From a checkpoint of a small audio frame classifier.
Model: log mel input, arch transformer, norm rmsnorm, activation swiglu, layers 14, width 256.
Training: muon at rate 0.035, 15400 steps.
Data: 39062 training examples, 50.5 epochs.
Rows from block 4, named by matrix and row number. Rows with one number belong to one neuron. Each number is 500 + 25 x the weight over its row's rms, rounded and kept within 0 to 999. All counts start at 0. Numbers have three digits each.
# gate: MLP gate (model.blocks.4.mlp.gate.weight, 1024x256), inputs 192-255
# fc1: MLP up (model.blocks.4.mlp.fc1.weight, 1024x256), inputs 192-255
# fc2: MLP down (model.blocks.4.mlp.fc2.weight, 256x1024, transposed), outputs 192-255
gate.532:499521551514495485481481482480480490484501521450508493489481505451435518527517456494480506444536570524521503500443519521485499517521472475480477530487474497510493511483558511496500487479503509
gate.533:489512510523496534490511469502505491482531516512453510517480489514487517483506506547513505533483455473440495472479499519561515452515472536477481450505497495487478474492502439485516484509488481
gate.534:513512502461464524444493496474493468494487493510487465449545506508510480521481511526461505502535453513508495483480472498544489501492493517508498506462494486513489463517515509504506500513490473
gate.535:518484492490535501513509449557467489527504512492466473497474511462492524463519487535497478448488528456527479494498483565500510509503474516501503537527504550509471461527480492509455491491529550
gate.536:504438524466495499525492533496478475467496510545544489500532532510479519514495488529473483481510512496491493460527524472506543534525516476464503540491463511523484524531497492515530527478556493
gate.537:493462498487470455447501475486499557527508523491525493535496465508445448451470479517545471459525495519504483550474498514503490490491498489519460497522513516525509492515508512480563509512443493
gate.538:476454482510535506534527513453526502469476554507480505516506504517498476505507540511500515485477468446504512534568505504494494532478494537507528513526535499462475477498555499491475479514496482
gate.539:494545511493545488512460466528547530505507484492512500492492486512497544515471475465514508488533477506489492544479493482520508529503493491509512495480516524518481493470532521571492484518432563
gate.540:471544499481480471521514475463491505503507527491516517517535522546452522475517522503474479553515502526529490529485503493479508468470542483499564460503455494502460508491522531500484503522464510
gate.541:487549565474508500515484480490503521481499520502518458518541548506535526522504535530495489490491479467475503528484481547508530490488470522515484451449537527442524488504470470530509492457510483
gate.542:473515466490518475503496549484508505505514549460504494509520500451504530501501498495518499527487499489522471500507477468498499468479531485562486501502482483471469545448539533491511489529472503
gate.543:538475536471489487529469538513499487527493521515501469532527517542521485523530483493514512454548466479495526500517469522504509504527491479479502516489514487460484510490528454512494507450548527
gate.544:496500501520460478490455486456511500511515469534516500523455507542445536531509501465460528494469484492466484504505486507522525536450523535482544492505468523506563484519508508501461514496524523
gate.545:523480483541504509497479490491492541481438500484464508483495484464492496501508532475478501488532524469508546499542486522512490525528542477523500488504496481523501497469508487496468512522525451
fc1.532:478474493508467508487527468461490499477479498496549551492495502521492492456492459475468459506515517539524500518471493496503484470530499437534507533474441463498471506492506507521499486526496514
fc1.533:507500535487496505492457501499486496505515505468496504487520462509495522519507469487475476466485524490514499472496464540540529497520457465517505521473494494561442481488497500517493526484498480
fc1.534:461516502490526492520497513505486465522488518497528477543524521466500516537474514499525532473532440472472497490516496470503528517548478464496540477546528508502456507488462501517522526502492504
fc1.535:452533502515503538463466484507514533497522501499495435521471498523526491527527453510533490464479459492504515470527461465506445535492440470484475519521439493532527503545504458500486483578501534
fc1.536:483492505453496490479537584518494556500491522499486500483530535557514509512485505516517554528516501523494529485532526516538504479521466502511511513488564473506509522509516472517500488450492485
fc1.537:478514483515468529478502458527517522514453515485501501537497526454524482475500524511491472517504508499503520512517456520475465465507522496538488487537518497471475542523482479484485550492473513
fc1.538:526450514477501513457513513480507513502507549512489462502507532519521499486526479489509502480534537477504502513454491459525510482486490519527512498473515526472546520504465507502480490486502503
fc1.539:475488524544518499478476491463476542507478521497471490524511504495512475505556472509496499495459478516496528462502510556531489484529500494511541541468470476489495488539511556498463519488515516
fc1.540:516518548485476465516500509484482496540513496587539494523528506490474529510484468500462507479514495497532456508503520483501494463471497528507486478506499496454501489495494454530481491523501506
fc1.541:518482473486484521495508451509506528447502535479537477463501486458502484500494459505552520469505504460484514500477506488489470476475497477499502502514488470481521515496478490482530464496546526
fc1.542:495474502515491525469512523490477485494518524484512492534478490491438530550493468471514480541458513514472493453480464520503450478484486487489488531519499495514480508486502480464529460430481488
fc1.543:476480475527515469488495514473541540562491486444514530472507507490504485530490513474541528476510519489498482533502508503491507558454485479526467510503505469500517426484516497530465520518517451
fc1.544:515560529485440509496524485489499483445488506514512475528504519520453474522472522483514535502494470557553558495481471505508481496525478526499489493482450559466542522461540481532519497501495545
fc1.545:465533527509505537503485482463508573487516530500517486544469506515513468483510512493528513452494519508516482512515520512471526539501471522512514490538503515539526484514479504511512485477489522
fc2.532:496498498500516536486481457535492496504450498555512482518477490558511474495490483493505474484472518484486485513512479499522512450501512478480468483473479468510512499529536481491483509493529512
fc2.533:464483504549554450530527541513522466492519487494500489504488505524456473523535492468480463479509496540535545485508533488480479453458471534491478494503491504489528518519474528500525482439513498
fc2.534:498491501519550528482513499477489512499457517516436508486507549481513488482532510488503487484485479540502498501495500491464501473472527515505491503540461504499485517538473485494484476494521539
fc2.535:543461471480505529522502520470533517497527533525485517553518479521511487445474461502499495515525499537537475509496495522483543447473524499520503471488489549496528456494497525510511491498509491
fc2.536:481524519486475530469521465440498521505507497509525512489521540462503538505551498512519522460530498504516515507481476499478520511469499476469524491489507495517480570493516500491527478489479506
fc2.537:562536494479494524513524537500482487449529499499469496512492508459533518525491550497511520545495506534508517500491485461498497499510481444508504496470510496491503515508504480488508516517550488
fc2.538:490483508507441523503464488465525447492491479487513520501480494471499513462503536520496490508502497530497424476468487527539553513480456475510474492515523451491515504448479542480489490525479524
fc2.539:482511530495492520472537452515505510532541505507481482510467519525479498499522483490521461556539523500489491478506500484519505528508489461447466495483468515478468495504495486540491506486473480
fc2.540:487486510521534504474487492488541467540533516486525482529519541491500497492484524478549517492517484524529555528547509533530479469516483505515460465506492473536488511524509503524501512484465530
fc2.541:485487501506516514491491484480489471522518499450490536497482483473501540461521480515483508491527500515489513531486493457498477511477565466507554494496538463506452507477504534502501506515530521
fc2.542:480475510498505569519511483474507504515526516486465482492513543501505481492525518456497495505531567531539535528473513503526462491525495491489536450536506502531496496512482439473529498455505514
fc2.543:497539540534495488505550480511527499519512462481506490454518495491512500475500489493490496530526508467491499491488508490469521483493458508481505502504496450461486484492527469507527492485474472
fc2.544:468503528503473552508490487506524482498478508466465493481490529529503510510522546490490528501472542526487500516498490511497510506526528495456564503495454533466520489541494461484467499461467527
fc2.545:481526553471501472463488477457476465513512476485507496468520515489497505507462472529496466485521468506489487514469534476500498482488514524566513527511505531480503504480530460505482504521522520